Weights of a small masked image model.
Training: adamw at rate 0.001, 9800 steps, batches of 384.
Rows from block 7 of the encoder of a small masked image model, named by matrix and row number. Rows with one number belong to one neuron. Each number is 128 + 32 x the weight over its row's rms, rounded and kept within 0 to 255. All counts start at 0. After the name is the row's rms in percent of the matrix's.
Before each neuron's rows are labels from the 100 images, of 14848, where the neuron reaches its highest value: "top examples" is what is common among them. Only what is clearly more common there than usual is listed. The data: rendered made-up planets. In brackets: how many of the 100.
# fc1: MLP up (encoder.blocks.7.mlp.fc1.weight, 1536x384), inputs 330-383
# fc2: MLP down (encoder.blocks.7.mlp.fc2.weight, 384x1536, transposed), outputs 330-383

top examples: cracked ice world (41)
fc1.287 085 [121 138 115 156 142 113 150 165 106 124 122  80 140 155  99 111 176 137 163 164 194 173 132 103 189 140 123 108  92 151 144 132 116 121 109 124  79 107  80  82  88 133  85 130 170 143  92 141 173  87 126 133 127 122]
fc2.287 063 [119 156 138  61  98 143  96 123 108  93 118 181  73 151 186 136 145 124  86 124  81 126 149 145 127 138 100 134 188  97 133 120 151 143 107 127 152 111 119 118 141 110 166 136 132 150 129  80 104 189 145 130 123 101]

top examples: half lit (60); ocean world (57)
fc1.620 075 [167 108 112 134  73 138  88  90 182 154 164  89 127 141  95 146 118 140 124 111 160 131 159 163 119  96 157 140 160 141 160 139  82 132  91 134 112 132 161 106  96 117 125 170 119  89 181 113 170 129 133 112  69 160]
fc2.620 048 [143 148 137 114 114 144 126 113  83 112  81 150  88 152 138 139 154 129 159 132 102 160 101 116 179 116 117 109 142 105 140  86 140 151  64 113 158  95  80 138 142  94 140 115 165 112 110 141  77 126  56 111 193  61]

top examples: gibbous (57); lava world (44); banded gas giant (35)
fc1.482 076 [181  94 160 131 100 136 131 134  91 131  84 188 152  81  81 140 137 115 140 121  89 134  67 110 154 142 182 134  70 178 145 156  87 126 150 138 119  96 120 152  85 149  95 146  65 120 145 182  76 171  95 142 113 117]
fc2.482 049 [119 130  47 128 141 115 120  95 142 119 190 118 108 173 117  99  85 137 158 159 151 135  83 101 124 128  49 154 117  80 140 126 146 158 150 112 171 111 134 115 168  86 164  99 142  99 102 150 167 152  43 159 178 143]

top examples: moons: zero (56)
fc1.103 082 [132 143 114  71  94  87 158 121 164 115  84 145 116 194  90 111 171  87 143 137 111 139 155 124  83 117  82 126 184 125 104  90  92  97 110 172 148 147 116 128 124 174 156 108 108 187  82  99  85 134 195 151 108 152]
fc2.103 067 [140  97 128 181 160 161 106 122 116 107 117 100 152  85 127  95  86 113 128 134 128 131 149 143 149 135 155 158 123 133 135 141 114 121 166  92  75 126 124 148  77 133  85 151 170 118 142 149 144 134  98 102 124 189]

top examples: cracked ice world (78)
fc1.526 081 [101 151 113 112 174 178  90  87 175 168 125 177 163 100 116 115  87 179 162  77 170  82 126 149  72 125 140  95  91 186  55 175 173 140 171 107 144 161 160 151 156 147 141 146 142 130 153 107  81 174 127 123  94  57]
fc2.526 053 [109 136 120 142 126  95 140 146  86 140  91 130 129 142 128 151 130 193 149 134  98 121  85 114 135 118  69 134 106 137 168 106 112 165  83 121 102 122 132 151 114 126 129 127 132  94 156 145 107 117 125 120 174 189]

top examples: banded gas giant (33)
fc1.498 082 [103 116 133 139 112 136 173 165 160 193 119 115 181 129 169  81 132 166 105 129 139 133 131 152 141 119 127 105 163 116 162 136 193 118 139 140 101  94 167 123 128 141  66 141 201 136 137 149 166 170 127 114 165 139]
fc2.498 052 [103 133 116 152 146 148 168 121 146 138 112 136 142 113 123 154 103 112 125 131 140 116 109  91 127  98 139 106 135 128 127 141 129 108 136 145 124 143 133 110 146 116 154 110 116 108  89  94 125  96 123 177 121 108]

top examples: banded gas giant (51)
fc1.641 098 [145  91 121 180  99 172 108 135 119  91 108  95  92  82  97 155 132 107 162 123  99 115 135 120 168 174  97 126 144 138 218  89 168  87 107 138 128  69 171 176 118 139  72  77 166  77  97 166 124 114 146 162  96 168]
fc2.641 089 [121 148 113  98 109 142 146 121 126 126 135 141 129 137 129 124 144 128 133 127 131 114 108 125 125 119 106 118 128 110 133 133 126 108 117 120 148 137 127 109 137 153 154 130 146 140 117 137 126 125 118 151 156 112]

top examples: banded gas giant (54)
fc1.94 099 [104 139  82 148 167 133 163 149 134 143 113 166 176 134 152 110 165 130 167 145 119 190 111 117 165 187  82 132 135 117 151 143 148 100 104 128 109  53 162 135 133 123 136 122 181 117 124 168 132 140 168 158 202 134]
fc2.94 096 [100 144 106 125 116 131 119 131 135 137 123 131  95 140 140 125 125 102 125 128 126 129 122 161 129 129 142 115 113 122 113 140 146 116 108 139 139 134 140 114 138 118 151 149 113 141  94 135 113 125 119 146 138 137]

top examples: moons: zero (59)
fc1.190 084 [ 94 182 109  62 157 136 151 103  94  90 100 128 108  96 104  97  89  95 185 117 163  93 105 145  61 106  88 135 175 121 140 107  76  80  93 114 170  90 118 124 142  76 177 118  97 104 139 114 110  88 114  84 139  69]
fc2.190 062 [148 134 101 150 109 105  81 129 122  97 146  89 109 143 137 143 121 160 101 148 156 142 168  95 152 144 123 120 146 132 143 104 118 161 136 140 112 106 133 115 153 114 107 112 117 122 172 113 132 123 117 109  93 165]

top examples: cracked ice world (56)
fc1.377 079 [120 134 125 117 137  82 134 104 154  87 127  79 199 119 172 142 122 143 104 155 165 113 162 136 154 120  91 133 158 100 124 122 142  73 115 156 141 163 127 182  85 137 140  97  95 163 144 134 118 184 157  71 104 164]
fc2.377 055 [120 118 118 116 132 138 121 130 113 134  83 144 116 132 114  96  99 119 120 107  77 139 141 124 137 151 146 138 147 138 160 125 162 138 162 138  93 128 110  90 115 114 114 149 176  96 133 123 157 104 132 102 134 133]

top examples: moons: zero (60)
fc1.425 079 [143 176 103 154 112 189  80 144 180 146  82  80 173 116 139 108 141 158 128  78 160 139 139 119 142  86  93 107 169 197  58 187 140 107 141 153 166 168  88 147  80 110 102  93 107 164 173 119  88 118 109 146 116 106]
fc2.425 045 [155 127 103 226 113 110 122 109 121 165 168 200 144 114 119  89  90  99 131 136 137 117  74 182 119 154 147 178 100  93  84 146 115 125 151 109  80 137 133 145 161 104 124 129 119 100 134 179 169 156 122 102 164 179]

top examples: moons: three (57)
fc1.239 074 [ 80 115 138 114 126  96 118  83  80 158 161 127  85  70  74 122 109 181  67  64 177 159 186 158 152  71 116 121 132 148 136  82 171 101 108 109 141 145 125 151 173 112 145  51 104 109  81 150 127  92 142 116 130  66]
fc2.239 039 [136 182 119 138 124 132 211 170 159 168 169 193 127 123  82 172 115 113 173  94 105 112  75 111 112 119 158 105 152 125 109 149 142 100 164 112 101 160 111  95  94 119 174 150  91  93 129 162 125 149  90 125 144 181]

top examples: ocean world (55)
fc1.4 076 [107 155 127  66  96 103 172 151 179 173 120 124 103 157 154 166 119 147 158 151 180 149 130 177 177 174 100 179 190 138  95 107 179 104 134 115 150 159  76 100 152 143 138 163  75 119 103 132 109 127 126 111 163 133]
fc2.4 044 [124 102 137 169 157 104  90 119 129 108 122 116 169 122 125 105 101 172 144 142 178 142 101 136 159 150 147 188 102 104 148 122  81 109 132  61 135 121 173 169  66 104  98 116 153 116 109 122 105 161 123 140 140 112]

top examples: moons: zero (68)
fc1.767 100 [128 117  99 123 122 135 103 124 169 141 145 133 106 191 116 119 109 163 104 113 158 116 166 126  59 118 136 161 112 164  39 164 159 124 127 123 182 210 120 120  74 114 127 181  80  83 102  80 134 103  97 150 109  97]
fc2.767 099 [153 100 150 142 165 138 146 147 116 132 114 160 156  90 118 131 127 120 168 134  91 139 140 120 132 126 140 154 123 154 143 114 130 116 152 128 109 131 143 134 124 140 122 115 135 125 170 135 137 122 143 110 133 140]

top examples: full (65); moons: three (55)
fc1.491 075 [ 99  57 171 110  72 112 152 186 120  92 139 138 139 158 130 116 147 140 101 132 133 127 128 117 157 156 154 166 172  94 167 178 168 114 181 148 147 160  70  76 162 149 101 144 102 105 170 126 145 167  89 107 106 134]
fc2.491 050 [125 200 121 126  99 170 126  66 103 126 141  97 100 124 161 151 124  63 196 211  70 145 123 121 146 125  70 128  82 160 118 117 125 180 115 111 199 112 125 160 151  74 121 178 124 139  56 139 113 125 132 101 137 128]

top examples: glowing rim (98); crescent (58)
fc1.154 094 [118 117 110  58 108 122 154 102 163  85 135  94 151 152 110  83 159 145  85 131 162 128 145 117 103 130 117 133 119 146 101  86 116 134 180 143 195 150 165 124  97  73 114 173 119 101  96 109 146 160  89 123  93 130]
fc2.154 091 [137 110 147 146 152 132 124 133 123 127 142 144 128 114 133 124 130 137 143 137 145 138 142 118 132 126 137 145 134 152 145 149 132 145 142 121 124 109 115 120 129  97 115 128 153 123 139 125 136 128 145  93 115 137]

top examples: banded gas giant (63)
fc1.695 074 [123 175 107 148 135 171 148  96 117  95 175 118  99 156  85  92 125 139 159 134 163 103 123 175 113 171 173  99 167  80 137 104  84  67  86 112 164 149 109 156 167 114 105 190 150 147 109 141 153 141 123 109 168 126]
fc2.695 049 [112 151  99  98 111 166 113 117 138  84  80  91 105 162 152 112 121  85 102 154 164 166 170  84 121 126 131 123 120  72 114 141 175 147 191 114 115 145 135 108 127 135 164 176 104  46  99 144 169 115 140 191 125 128]

top examples: glowing rim (67)
fc1.347 097 [108 100  58 108 113 127 106 118 162 138 122  99 152 143 148 113  70 117 128 102 154  57 118  89  71 164 106 127 125 158  80 157 150 163 128 136 139 177 132  83  65 147 155 171  79  88 152  82 108 172 149 139 147 138]
fc2.347 106 [135 109 123 124 146 132 126 139 118 110 123 127 122 124 150 134 142 153 125 125 136 140 146 138 123 124 149 133 150 120 142 121 121 139 141 125 136 124 104 133 123 100 125 124 145 141 136 132 143 115 116 112 119 130]

top examples: crescent (100); glowing rim (98); cloud-covered world (38)
fc1.642 091 [184  94 111 127  76 102 147  64  94 130 108 145 138 173 155  92  85  98 132 142 160  60 103 137 102  96 135 100 103  81  56 114 123 153 113 144 181 119 112 158 122 145 145 161 118 129 110  93 146 140 136 166 128 138]
fc2.642 093 [132 105 147 155 147 138 121 136 130 118 151 108 127 116 133 105 139 127 145 121 141 151 162 119 134 136 157 134 129 127 127 137 148 123 134 116 141 118 126 144 124 131 112 123 144 133 143 130 136 127 135 104  94 135]

top examples: half lit (60); desert world (35)
fc1.183 097 [ 83 122  61 134 131 167 138  70 125 117 113  81 121 166 123 127 121  69 122 109 105  98 122 152  74 148 125 178 107 163  73 111  87 134 106  97 179 112 102  82  85 152 173 144 155 159 178 106  55 141 111 148 150 101]
fc2.183 090 [150 120 139  96 145 130 109 109 134 136 134 115 133 127 123 130 107 145 140 132 146 133 133 107 136 110  99 108 126 131 145 114 145 150 136 125 111  95 109 140 111 118 119 120 141 101 123 128 143 108  91 107 111 122]

top examples: cratered rock (34)
fc1.176 101 [179  84 100  80 142  74 150  59 180 123 158 137 113 159 142 133  75  82  97  73 181  98 132 139 128  95 138  80  87  98  99 130 103  94 166 156 147 125 111 100 132 134 162 127  95 159 177 114 151  92  71 125  77 112]
fc2.176 115 [123 122 130 127 150 135 128 133 115 116 119 117 122 132 138 124 142 140 149 130 110 139 129 134 132 121 115 134 135 126 129 109 129 153 115 119 143 114 129 125 120 107 122 128 152 126 124 142 142 141 136 136 113 129]

top examples: ocean world (94); full (59)
fc1.74 103 [132 147 143 136 151 177  87 184 102 135 110 129  93  73  97  96 148 137 115 148 124 187  98  85 138 159 107 147 110 126 155  70 133 124 100 135  77  77 144 159 156  97 144 104 156 155  78 112 174  89 110 151 162 112]
fc2.74 107 [123 159 115 122 120  98 136 144 125 136 157 137 120 132 125 122 127 138 137 131 142 124 160 128 130 120 119 102 119 126 108 152 126 134 115 130 160 118 150  96 138 139 129 136  95 132 135 141 134 156 135 145 143 154]

top examples: full (57); lava world (45)
fc1.643 086 [105 107 169 123 136  86 177 152  95 116  84 128 176 177 158 123 169 121  91  42  70 113 174  77  98  70 127 134 135 175 130 178 147 103 155 126 101  94 185 102 119 145 116 157  70  72 154 115 129 133 154 114 154 127]
fc2.643 058 [140  71  71 167 155 113 137 134 169  95  87 104 102  77 164 110  66 193 133  98 172 158  88 100  85 127  62 126 121 100 177 130 143 146 167 127 122 132 107 130 132 146 153 114 168  76 130 132 168 121 138 144 178 171]

top examples: full (51); banded gas giant (48)
fc1.698 100 [ 98  93 181 140 119 118 142 157 143  93 115 172 151 120 105  93 143 156 120 153 134 133 112 163 200  65  78 117 108 127 138 101 163  79 168 175 108 124 114 169 153 125 112 111 116 107 123 130 151 113 154 128 184 106]
fc2.698 095 [123 188  83 121 135 140 123 141 139 123 159 142  70 146 149 107 150 116 152 140  93 131 101  98 112 158 136 118 119 105  83 154 103 126 127 139 164 107 130 135 167 123 132 130 160 144 120 128 128 138 122 143 139 157]

top examples: ocean world (49)
fc1.112 081 [ 97 113 149  93  98  69  77 170 138 130  73 144  91  91 174 100 133 167 114 175  75 126 114 101 171 153  72  69  91 104 187 155 170 137 156  96 131 141 150  93  73 124 104  81 149 174 168 102 177 133 171 168 172 151]
fc2.112 052 [168 172 145 133 127 148 145 136 130 122 111 107 210  81 108 166 147  46  95 153  77  71  91 162 113  97 148 163 127 162  97 137  79  84 115 125 131 144 148 115  96 129 151 150 108 109  90 129 136  70 126 114 118  95]

top examples: polar caps (88); full (67); desert world (40); kind: lava world (34)
fc1.48 089 [ 86 164 142 152 100 115 124 169 151 162  99 104  95  93 130 154 101 164 120 148 110 179 122  80 192  79 117 129  75 111 138 103 133 173 186 149 160 100 170 149 166 156  73 136 200 112 105 100  83 111  95 150  98  92]
fc2.48 077 [113 140  73 172 114 121 114 134 142 150 136 147 119 101 136 144 140 108 109 104 113 137  86 180 136 155 153 144 121 109 102 119 116  91 110 113 106 157 124 130  98 149 113  70  78 180 144 154 130 168 177 145 142 153]

top examples: desert world (36)
fc1.461 092 [ 93  91 144 117 121 128 124  71 102  96  87 135 158 122 140  61  95 139 126  90 120  66 181 163 122 151 110  86 138 101  67 138 151  93 173 153 173 126 149 140 143 140 129 110 163 122 127 139 154 166 142 101  98  67]
fc2.461 083 [130 115 121 178 146 101 143 122 147 124 128 118 145 123 121 143 102 149 157 137 127 133 107 120  99 125 145 167  96 123 140 126 134 150 140 116 106 105 151 150 121 126 127 134 126 113 163 158 144 132 134 123  98 176]

top examples: crescent (99); cracked ice world (48)
fc1.339 106 [142 137  85  96  78  71 101 131 126 141  79 137 114 190 166  93 142 109 100 128 166  85 168 126 107  85 103 122 114  97  80 138  75 162 112 124 182 167 149 130  94 101 105 119 103 107 101 154 132 157 116 132 170 135]
fc2.339 143 [131 128 130 110 139 133 133 122 130  99 141 139 138 114 133 133 125 125 135 142 127 134 131 130 121 126 114 151 121 138 124 123 142 144 132 138 116 113 129 115 120 106 124 130 146 128 123 125 123 113 125 134 117 143]

top examples: full (68); banded gas giant (67)
fc1.613 086 [168 125 170 167 125 140 105 160 121 138 143 155 142 112 139 151 152 151 159  94 145 135 126 142 142 180 174 152  86 159 109 141  98  89 157 113 115 147 153  95  79 111 153 138  96 118 127 140 144 125  92 166 200 139]
fc2.613 066 [132 116 113 102 112 135 132 122 125 127 118 138 135 123 134 134 122  62 130 162 160 146 140 147 103 107 114 107 127 131  92 115 160 186 108 166 150 124 200 155 147 118 165 119  53 110 141 118 164 140 183 132 108 111]

top examples: glowing rim (69); ocean world (46)
fc1.752 080 [116  68 158 104  88 188 144  74  94  62 112  75 126 128 150  80 153 142 110  70 138  98 116 161 134 106  78 128 162 140 159 175  98 110 137 132  80 106 143 145 156  88  98 123 137  71 136 104 146  84  61  95 140 131]
fc2.752 048 [113 136 116 136 180 125 122 100 150  99  90 113 148 116 126 172  73 104 171 142 149 159 124 126 113 129 206 119  78 118 152 101 139  84 142 111 156 128 115 154  97 116 117 123 101 200 169 162 169  94 128 148 127 159]

top examples: glowing rim (98)
fc1.583 091 [191 114 140  90 107 158 123 121 176 107 113 141  98 208 124 152 165  95 151  94  92  75 138 155 128 127 157 161 124 192  88 176  78 157 152 158 112 172 123 190  81  92 126  79 146 144 112 117 133 129 151 154  89 119]
fc2.583 077 [123 102 139 165 153 144 121 135  96 124 115 113 121 113 119 115 161 137 130 168 157 139 149 119 128 110  98 135 129 130 156 125 177 157 134 133 132 114 149 137 104 135 157 146 156 111 142 129 162 131 137 128 113 106]

top examples: lava world (93); crescent (76)
fc1.302 087 [127 151  99  76 149 144 102 147  94 126 140  93 107 136 122 168 173 183 171  98 134  87 141 175 157  81 134  99 137 114 116 141  77 130 160 114 112 160  99 111 128 156 113 163 127  82 139  64  97  95 173  94  77  70]
fc2.302 056 [105  97 133 149 105 110  97 116 128 121 121 126 126 106 134  98 117 140 145 145 113 174 142 151 153 155 116 118 113 155 155 131 155 140 138 122 132 102  97 118 130  91 103 164 155 156 123 134 140 142 118 122 140 172]

top examples: moons: zero (58)
fc1.611 083 [117 115  60 110 152 139  72 100 180 111 120 158 119 116 128  79 153  83  94 111  95 139 141 154  73  75 122  78 131 148  65 135  97  98 184 171 109 136 146 117  70  98 172 101 115 144  90 116  93 122 154 105 148 115]
fc2.611 058 [111 100 125 174 119 100 126 134 116 159 116  83 119 105 132 119 117 139 221 146  97 140 119 138 128 159 130 154 123 170 127 144 147 140 123  92 133  99 113  99 151 132 149 137 175  77 116 151  97 120 119 121 143 174]

top examples: rings (95)
fc1.298 130 [137 111 154 125 112 107 145 149 116 163 133 133 152  63 119 159 129 149 170 118 146 219 120 107 180 145  96 125 117 136 159  79 181  78 160 166 117  55 115 161 172 155 110  96 207 145  85 120 159 140 123 131 148 150]
fc2.298 135 [112 153 125 139 133 132 133 133 131 116 140 149 127 137 125 123 119 119 106 136 130 116 109 125 133 128 137 123 112 121 127 133 118 132 131 108 134 126 141 132 132 137 137 117 102 130 132 133 131 144 132 130 134 151]

top examples: half lit (61); lava world (55)
fc1.261 101 [158 145  90 121 103 100  75  73 117 126 120 103 114 185 100 105 148 123  99 132 100  88 144 149 136 163 122 109 102  90  50 125  80  76 136 122 133 123 153 116 149  79 124 178  51 119 121 128 105  78 128 147 170 140]
fc2.261 124 [137 126 144 132 141 130 142 133 128 111 130 139 139 137 128 124 115 128 126 135 121 125 140 122 139 135 122 123 135 139 135 132 136 127 125 127 134 124 117 127 118 127 120 128 135 121 135 115 130 133 133 131 118 133]

top examples: lava world (33)
fc1.614 074 [119  88 112 171 161  99 185 168  92 180 121 110  84  69 126 112 137  82 136 131 170 143 116 143 162  92 111  87 105  80 140 151 135 100 111 110  75  98 164 112 169 175 112 144 153 109 143  91 176 103 175  85 167  81]
fc2.614 041 [124 247 123  43 153 110 113 123 138 131 204 146 114 158 123 139 114 172 172 187 134 129 150  88 126 144  89 142 106 159  74 107 111 192  99 156 167  95 133  49 113  64 136 221 125 154 101 119 113 132  75 169  98 153]

top examples: ocean world (99)
fc1.95 083 [ 87 109 145 185 121 145 170 209  72 149 135 164 103 124 102 132 106 134  76 128 164 131 105 117 144 166 161 159 151  96 115  97 117 137 156 109 121 128  98 161 154 118  81 143 126  86  91 104 136 154  89 136 122 118]
fc2.95 062 [116 164  83 108 149 129 141 118 118 100 118 103 123 147 105 165 169  92 112 161 137 122 151 154 138 124 135  84 118 112 116 123 133 136  92 131 142 138 170  99 145 145 142  64 109 176 115 137 127 151 128 150 141 117]

top examples: ocean world (41)
fc1.578 101 [ 89 145 144 126  97 115  93 172 146 142 104 147 116  88 147 132 103  94 148 161 143 219 133 173 173 128 104 141 126 116 188 142 184 138 124 134  87 117 165 118 153 165  87  83 144 139 122  98 202 129 144 107 173 117]
fc2.578 092 [112 159 132 136 135 157 148 132 122 127 127 140 121 130 120 123 138 112 124 114 119 107 130 132 131 132 158 120 130 126 120 146 123 119 113 143 151 136 136 132 129 112 147 142 101 141 115 114 117 129 122 154 112 139]

top examples: rings (100)
fc1.586 155 [146 162 129 116 132 168 158 179 132  89 140 139 131 109 165 121 137 186 130 150 130 192 112 130 151 141 138 111 145 138 185  87 168 129 164 146 109  62 117 157 144 152  93  99 219 153  75 175 145 143 134 157 154 144]
fc2.586 147 [119 158 123 149 122 111 124 132 125 137 129 145 136 117 115 132 119 111 115 142 142 120 118 129 131 128 130 129  98 132 118 135 131 148 130 113 117 135 137 138 136 148 127 123 118 114 128 131 124 119 141 119 133 143]

top examples: crescent (74)
fc1.332 122 [ 79  92  95 144 178 131 148 183 110 153 132 121 160  85 148 109  97 122 155 129 109 202 100 124 171 147 138 139  77 128 222 103 120  84 128 130  96  89 104 165 161 153 125  80 185 165 139 152 158 150 156 158 153 158]
fc2.332 127 [131 160 132 111 117 134 129 130 138 148 130 133 131 129 120 132 131 116 129 138 126 120 135 110 136 116 123 103 137 125 116 138 141 138 111 141 125 129 145 114 124 124 145 133 109 117 116 110 125 130 121 132 133 111]

top examples: polar caps (74); lava world (71); full (54)
fc1.536 103 [108  76 144 125 188 158  91 131 121 145 140  85 118  66  90 117 148 138 151 150 109 199 140 150 188 117  91  84 112 153 150 115 154 121 111 159 132  73 156 107 133 155  82 150 127 152  95 157 121 169  86 103 193 124]
fc2.536 093 [133 157 116  98  99 125 140 115 124 135 153 146 117 160 114 164 129 166 119 101 137 119 106 111 137 136 135 140 119 110 130 135  97 119 113 119 131 108 181 114 125 130 172 114  90 123 152 107 117 112 138 152 115 129]

top examples: half lit (58); cratered rock (41)
fc1.268 091 [148 142  70  75 125 152 164 117 165 168 102 140 118 189 108 114 138  73  78  75 189 118 136  95  93 126 168 177 169  70  44 112 148 141 138 140 138 184 100  78 123 155 177 188  53 138 159 124  99 109  97  96  91 102]
fc2.268 075 [150 126 151 130 109 129 127 118 108 114 136 134 137 137 160 112 124 125 166 151  82 148 176 133 133 132  95 129 132 147 124 113 135 150 117 112 155 124 138 126 110 125 134 124 169 123 134 136 138 121 124 117 122 130]

top examples: crescent (95); desert world (50)
fc1.184 086 [120 144 127 149 111 138 146 145  78 109 152 110 171 192 118  79 143  88 121  90  88  90 185  92 105 134 153  99 159  82  95 119 105 126 171 109 136 124 141 127  88 162 122  96 127 151 192 110  78 159 100  92 123 132]
fc2.184 076 [112 124 143 116 132 130 112 131 125 112 124 120 106 121 146 124 128 133 140 149 117 141 124 150 134 107 147 129 127 139 140 124 129 142 110 140 112 118 115 138 126 113 131 158 138 135 139 135 136 126 156 115 128 141]

top examples: full (51); ocean world (46); lava world (35)
fc1.385 088 [142 158 164 135 105  72 135  98 164 165  90  68  99  89 109 154 119 111 112 178 106 179 117 111 211 117 104 129  99 141 193 136 140 158 107 149 150  69 118 143 100 144  81 126  95 173  97 164 142 178 155 105 112  85]
fc2.385 073 [120 153 136  99 119 160 177 156 133 105 146 164 130 155 117 134 136 155 110  95 139 128 125 123 120 113 124 129 158  99 119 127 122  91 136 120  89 143 129 125 137 111 143 119 118 128 106 125 114 115  87 143 148 105]

top examples: polar caps (58)
fc1.247 099 [139 107 149 202 157 140 171 162 149 130  82 136 129 106  91 141 176  91 159 113 144 132 104 141 172 150 123 148  71 170 197 144  91 149 154 130 136  81 120 135 177 184  74  79 138 169 110 188 172  82 172 172 144 160]
fc2.247 100 [102 154 113  83 130 143 113 134 134 113 142 123 102 158 127 116 100 138 117 127 164 121 137  93 125 132 107  96 130 109 104 151 149 129 143 127 137 128 137 117 125 107 119 132 126 130  82 117 114 155  92 151 129 133]

top examples: full (62); ocean world (56)
fc1.557 087 [135 115 115 105 147 132 185 147 119 169 161 163 176  77 133 139 184 175 124 184  85 161 145 111 164 157 128 104 124 103 164 141 110  75 156 112 103  59 159 126  88 115 151 106 105  73  91  77 156 128 106 141 163 165]
fc2.557 066 [140 143  95  94  93 152 117 138 135 128 105 149  97 129 118 145 104 140  98 105 101 100 104 152 122  93  73  82 128 129 137 137 119 148  71 167 124 123 128 108 124 126 154 138 100 113 154 131 109 124 171 137 153  81]

top examples: moons: zero (69)
fc1.321 082 [142 158 109 102  98 154 134 100 184 155 137 134  67 111 102 121 146 167 117 165 172 104 155 118 110  81 125 149 129 173 144 153 114 127 162 117 141 142 131 159 109 144 183 137 111  84 149 124  86 134 147 193 111 165]
fc2.321 056 [ 86 136  90 120 171 127 109 124 124  96 132 126 131 127 149 150 168 132 108 135 147 108 111 124 140 147 138 116 144 116 128  80 149 136 133 133 132 146 134 125 121 149  62  65 187 147 102 100  90  95  96 110 139 101]

top examples: ocean world (58); crescent (55)
fc1.161 078 [166 123 115 168 161 113 147 174  95 116 151 115 143 159 103 171 105  80 168 134 187 177 155 180 133 151 117 160 132 117 160 107 136 122 138 172 155 124 129 109 132 110 132 180 117  81  97 188  98 109 103  81 157 196]
fc2.161 055 [ 97 142 113  72 155 155  92 114 136 117  78 157  77 136 133 110 115 157 102 129 140 130 115  72 163  93 149  80 128 125 153 168 150 146 131 105 127  97 136 118 145 125 154 131 169 152 114  62 141  90 150 126 129  43]

top examples: glowing rim (100)
fc1.595 097 [168 133  92 132  96 102 118  97 108 167 114 107 144 152 153 121  95 108 103  92 164  99  79 149  56 118 158 154 147 123  57  95 148 112 185 189 159 179 155  52  71  99 197 177 123  84 124 112  84 156  88 107 148 126]
fc2.595 098 [119 108 141 140 146 141 112 117 108 103 133 108 118 109 150 113 135 136 150 156 127 145 127 135 122 126 136 125 115 127 147 122 134 141 119 129 146 134 115 155 111 106 130 122 143 139 141 129 136 137 135 117 118 139]

top examples: half lit (56)
fc1.175 092 [166 171 108 140  67 168 152 103 158 133 102 117 122 195  96 140 117 148  99 111 157  86 176 116  70 154 149 155 143  89  86  87 130 116 106  98 143 111 167 154 131  80 146 103  63 116 100  65  85 127 111 165  85  89]
fc2.175 084 [112  99 131 142 140 122 109 142 116 108 127 113 130 118 109 103 144 122 136 137 139 146 133 109 115 135 119 136 118 123 159 119 133 135 149 139 115 126 124 127 124 153 138 128 161 138 148 124 131 126 128  95 135 159]